config = dict(
    dataset='drawn human figures in many poses',
    image_size=64,
    bias='none',
    moe_every=1,
    layers=8,
    residual_init='none',
    learning_rate=0.0015,
    beta2=0.99,
    eps=1e-08,
    batch_size=128,
)
Rows from block 5 of a small multi-label image tagger, named by matrix and row number. Rows with one number within an expert belong to one neuron, the router's apart. Each number is 500 + 40 x the weight over its row's rms, rounded and kept within 0 to 999. All counts start at 0. Numbers have three digits each.
After each expert's rows are labels from the 100 images, of 14976, where the router gives the expert most weight on average: "responds to" is what is common among them. Only what is clearly more common there than usual is listed. The data: drawn human figures in many poses. In brackets: how many of the 100.
# router: router (model.blocks.5.mlp.router.weight, 16x160), inputs 40-79
# up: expert up (model.blocks.5.mlp.up, 16x160x160), inputs 40-79
# down: expert down (model.blocks.5.mlp.down, 16x160x160, transposed), outputs 40-79

# expert 12
router.12:486476526466508515466490446463512479543524556467517569449477420561470487498562493515481534460556439491507511482533523513
up.0:525457507510476480541445509543500498565446504452512481516488522488505446563467513426520494427531527488495503491547473485
down.0:545528492555539497453558548479483546437522508578484467509498480500482532480503491555538553549479476525477460572456557546
up.1:488595471554514450413512500476461455503475470501469489543482505529487540464519497543483495543499511498487410502435467524
down.1:479432504402475522568495496547521544546510452504571527486560502490542495574449476454535517546523528524525519496549524483
up.2:479495481475481455481423486442516518523466508555474521415582471552563452504464473553484532556538514488520526537454485498
down.2:513483496487450436489528495505488526457489505459574516456544526643503444434448495554502478536528513496467531526482494485
up.3:506499391443532469516515500513460540455478486573444498529527523475487539512494458545471497515524477563518493553487516560
down.3:446505578538480543472452510487510469524516461434526503503494507614532510534459571461500498494437499515490521436469506434
up.4:543452499517468524534479535508484549518444531450549460437510483523474490566480509531533520451498496498511446508531424454
down.4:495583470510567503510520573479476507427517484475475512504444455493506526484547480569531532281486482485499482547490554538
up.5:472511487500492477495486498509497489445500495504515556589472537512497485472455491497501535494479485533468524453528509549
down.5:536510511481470537478479447498500524565482515557480457512542503442474524490564516438487537677454518475515498556433482478
up.6:568516504539585430447478539448458539486491386527544507467450514456554526444520457501516513549434524495517473537494439560
down.6:452485517502476500558520487491524545442476586492447526464563571425483527556475520538528458406522488527452488467547520486
responds to: lying (28)

# expert 1
router.1:635513460505461542493476470512476493452552452479541498478512543547410446475457437471553475495514420457556492526499498433
up.0:476537528483492491481529486537483523505405549487547478521514488489565539534549433510485497482485585485460446494543553544
down.0:595497479510431518548450420444503551533504506482456543530540558480521524515519512507525468489497408428483460512507481429
up.1:513565530572543445462552491451538557510472451509443491518473447530504556486445507505510538535559505485483532543495485500
down.1:509499544529493521540547491535503491475453479483552448498555491490556521536505536498485454602495506505477494588494509528
up.2:509471539531429505516476497536460570426410499485531609468515486487449508516506508520483593496531487478542550509504516511
down.2:570500408490434514510523479556415488481435464533510428489537504513432512514504474437534457507530521456553476499510491447
up.3:442559578496524485518475500471480488507422470515522569561484548509539525478512488573528531495437523512466522449562540563
down.3:536505474442511510452449443516467505476509501475487440548471519435496516469588515454475433613522520450567519530493429491
up.4:424573520491449487527549504492515615502550523527490574496518503468509534499494474498470465476458517503529483568549513496
down.4:483463489449489457579427488510515420517438509502523601521535530500501536538508501509519455440471504461529497474556489458
up.5:489568581496539455459481478451487522559481540496501447605480495477489510452600481465527500531482558497434480502516516466
down.5:538479516503483475504536501548508500507516409471531447522523458502439511542496535491432478487479509417509477470460455556
up.6:431478537546535480544501533494519480510448468544492506541522559512542518508451499522498474464397530457464485509557510577
down.6:595563491465514554525483439500445509506454530475495467478516553482442513449512498414410469540535486451554522550499424448
responds to: purple top (100)

# expert 10
router.10:482495575555571563469576507493479509531484544544453423477624531483491520568503536542519465519453520467520468524479489436
up.0:522434571616494412459483459460500513523449509508468543409484491491509502504484534536496506542503496532468537484464520522
down.0:542520543466544530524456500521546549499519466501485475517476449529487498521526482457462573585500509521482547524512589505
up.1:413596478521511452485594481503521494427547492500504556572470487492484464463516515498510482483509529509508460516453413513
down.1:480443488436482509494476505495476509486519559537482505473500495502519552469472516436587468456483479541504515506565442500
up.2:455556480489491429448491520480397534532445466550535490425506473524502454499486467500447547521514530500449503462506476485
down.2:550512521438529423457422485470434527493518561504480509541563538505561426465526452458552517556540454488466500518522565486
up.3:486545471464466496486437513455462506409518469493507551513498507516490528461567447588425562477508548542487552561536512503
down.3:504467487536483539518485482495577522514532488567501465478528495477472501481520574518572533461525436461526521539516448412
up.4:512529461494519524469635436526469547511475468526497536533439481523459548498483497479509556494459527496496502469472492482
down.4:557480418403480557514528489537509497488512491555502493628554538476407534452529547447463542503422499469512503479588428490
up.5:499428434472509457525542554537442490455560488484455502489466479460509595507518465440557535528579449496487444581516454427
down.5:509496485555509525425457433521512508498475448541479517510481452532450456464524543471498502588530486505469505486443550432
up.6:504588497487503462477494515493435521553479488501557533460507493497505466487462415489494548515539496500436510455478499488
down.6:539493521506518410476518479442471567577509538495482530527531539500570441451479477457514528587540497503450541525424498482
responds to: thin (92); orange top (38); blue top (34)

# expert 3
router.3:511493534475520542473541459496509522529460483600478523592485499578561525492513542504560526507463461456510535513440562453
up.0:554535517474490500481492504455441504526520443601512479497474477524536505568499458512519514508493515513468447514508590541
down.0:471516478502522460518483500559482504483493510442478465505528510417435558479522509465529517475587545520503468462528461512
up.1:477467470618499476458497553542490481437488555495453490478504468483412521419438451468477581495521487479503466491522539502
down.1:459521438513448438501470429561502451506494524499507511548586543496534482452499545495507449529547446459528493427508435437
up.2:507482475507508515493545553491453503495584465490530496416493495517505524503480518461472513468564492539426466560540430490
down.2:463461470461477554520510505587476522463532577521519439555550450489487550470560507437488480516496482490516519518546512457
up.3:485511445444510509548469532578457469486524458436470495545495530540458531506473445478504483504560458563467421529549447523
down.3:527466449423500557516475466563584450510582508510516478593474495489483513510555552518459504483503472526508481410484463458
up.4:527443533502515445458528541527523527459481525427526463459577473474430463546480528457528578485460528512487532533556447515
down.4:518471508518455574460506490426524483490518512529473409480549506534570480534512538484493460515480498496532518499450512496
up.5:489495499534481479541553478527507494495540543489515526503523444494475545442484505461503506519529445447463579440430541504
down.5:390532449514457510490502482452563490468519558536518507430536457429473562460479494563459489529540465453533451533466521436
up.6:500656524537447526476485553476523497565468535512510457532515448478519460513560506545511503449542533494481491582507448437
down.6:500424458554490506483557513534465427551444464523516472450457443547461475504452434466488492491437575467533532495466487542
responds to: teal top (100); brown trousers (27)

# expert 4
router.4:508559461494439547533571458492490598530474512535547539529528507440450460531478512529426548495508532471502440437436542500
up.0:484529451548464546467463550447470489463527472513558462369486432468516434519448503530550513502558572503512466494547464501
down.0:436504458533459502472441436415483408530442498575549524433497539564462450479481483532533489495552500506511488496517442487
up.1:505594405507504541476518596485461515481555395508558443481541539537574475492475509498531493579511536500482437549531497515
down.1:551531462540423538533401486438519457448467445488515525458539557507534507481517520561567500519510495490479485576487498455
up.2:536549546470572533476515482529507465516478527477431458484490484443522480472603465509489513523576489550556530520473538469
down.2:474513559513475491562517450526554508571493513450533605478486514448462449439466547473483500431467515472517535416485451444
up.3:494473547558569503484470479518520354469521493437478477503426529537495466481543480531523419435517459553508561495570528541
down.3:535526464487531479534489525505511593466468504542511480568577474468456473519504498496429599512476501456545488531499506514
up.4:460457498522514410516479546491517463456574434546442534499503535512554490476559467505521508497479496546507594553552462571
down.4:501427502508460542561580533509503531568477504464515569455448510553469431485502563441449511511517420479483506500495569495
up.5:544511508508450554490517474465398485461522526500467441456497500488529496540561531432489438520561563529548468556486472457
down.5:423492425485483549570515499517503508490481477508504503511529531432512572513492510500439504484524534424540500517469485513
up.6:495546480504561454490485497487515433457477416531545429468520546482546517455469458528544485572556547514456450539473525492
down.6:523467500557505535443528508454515499536533599472519485486481470483531475404540523508510474539553457551470481561407540446
responds to: green trousers (100)

# expert 15
router.15:466501488531505515510516512373506474494466503533469531459576551493520489484519477562523517502489478450482459614453530483
up.0:545486492505514478499529484525525549454511484522525437563516510422555536583465541489560495541512430537533506477492488521
down.0:541562472518516449461539477465495516538410516468554459420497482488530525536514428526515529580534488438534529462452555506
up.1:453487459556524460527547438547426564466496496550440464442513501474431515465526476492518532524544497470529491533473477554
down.1:529422480455558490489488505498419499520470546515450455469557488422521530496476460487529446517491512479510556552454518562
up.2:494518453531515517493455558495464494426542502523538498483412476534496450515481482508477435532484483474519472509458542550
down.2:545504522485514503483456516479580472589404450500496553493466479435508510610546513521457544485469543449532528474466500531
up.3:517539500504545478450499634480513514550459469467517518514445464459480458528394449473448452496464503478475473536490458539
down.3:512423521522458494443418510472487532476509470499462451441538549440438499495523520524498471466424526477566530528489458446
up.4:523449536457522488484510536543516540528544503577507510555426522446504481518540534455518473502464503482476501455499515456
down.4:509450506500464488549572466496502502524478497546545521510470568543529494470510482504468492470531475472554463485512530566
up.5:475546512519477467491519460517474522453475451483499504509462434440481500511553553440517496474468580502554441520487500557
down.5:455413513542482540524489496478512454472534471514481517448500536504538519561488526544486508562533515510507465556479564493
up.6:476513472542472508502516568478465521550477445460533504501420437504497473513471491470416499462521482480493454531470474516
down.6:529446534548493465399460403458530455502483447485523465480582520525505487511526561548486531454538524514551529464500499479
responds to: white top (99)

# expert 11
router.11:597520555526539509512495532519464458492517543475532444579456507468484503450567442566472534509550481540516495429512544480
up.0:488487462481523509559593501549508515448536478496499469504500502452527546495544515505473506466524492425535444578500507432
down.0:516520494442537444457494508499508505532435508522553464537562518419477470440481449478527557547512548520465539491524471449
up.1:461481511456412499600470454563497556480490499514528570457521534433452509502482501468535486448528477479526500519577498505
down.1:574558513526526483495467448438470557509499508583485497510503490499518551539598521521473537460463496486463522474504544495
up.2:524490530432452435521516484453425639517440532462553512437525497397461491526500524462511571532450541521483496476435467461
down.2:507483503458526475443495511508477493521507504480545482528502474496501458420431450491523536476507547502446563477510485492
up.3:480482429472527404553459546472477506455447470477540539478541481489522457442453502557496501556525502422512466549467503507
down.3:537498501470534481410480497427423513492474523491528479537482538500471411442447465498586557496463526517418516461495437474
up.4:452489481461466483584480485530454584472484544525583584476513503468479456602503527502471554452485534444521456523514472502
down.4:556507531503553504413573477465504533497594485580482426524427478516499508466551471514499503462516497508465499482465523520
up.5:498470437502524507510512515511593505501509455525488454510502494490510516538512492541488489510511571402533510578509486492
down.5:487490472483542486504518532558448525507542485528515478523522531438524502426475454488551519540483532487423551556495422514
up.6:494540458521462486511443501498480480456450540490466449476496488404472536519554487541458485515495548470503412521415426503
down.6:557469514480556496516516528514502469524559467495517512454484520513518496529481442397531575496497470548531511511572537422
responds to: pink trousers (100)

# expert 9
router.9:442479422489571446493466523515505504534426563489486488536509482440565567539541493467534518445439536538545533447537471501
up.0:528430509442556462512503579492496597489513537459465488475490525479545560507491521461615488497495487462466516443503473484
down.0:537470513503505425461456537510501530573544478522527480489525505493533541512485529486576513473461437473454506483530426464
up.1:557548533491541569540552438527507497507484484533511576434525496533457447494461464539465620467453517495529527488481584483
down.1:516479499484544519517465449515498394509573538524453532533513485451496506526418508472526501438580474529507473461537493504
up.2:470464491534487513546562485546501540444485499485489541479568541449482462497506530521561561501554510463486476508470480548
down.2:442458472440559529471524466507545490534533510594509485546486542432561512589537548480513479525436526527520463504524498490
up.3:579513598524459578540488449478511483515526511510458552474540497518397472489462512459409472512560483503508527537519548501
down.3:496530567540462537546547488505455551425489449491448459465524525560444481473473538469435454529525499525474541533471582509
up.4:484512503484515548549477465516542409489529525510490534443502439552457452544458462494450522490578454457472490460545598467
down.4:464425448508546499528477443484526467489510494511525493524445521464554537495500503526550556461514523502507560470505478502
up.5:553446515593521363490597476510499484482558474513524482456474508559524482452493522513584518507480424520413531479502503482
down.5:489547527472516549541417528503558538559486485534422511492524524503477527447443499453540527487482589582510499494501425454
up.6:567526476444557503540466562556432573403496440531526558508490494497390465513435473484490550517495467471489471504511529487
down.6:526397459470503478530450503552561437523524496460481506532474478478529507529480510503567466476536483586453543416581448509
responds to: splits (100)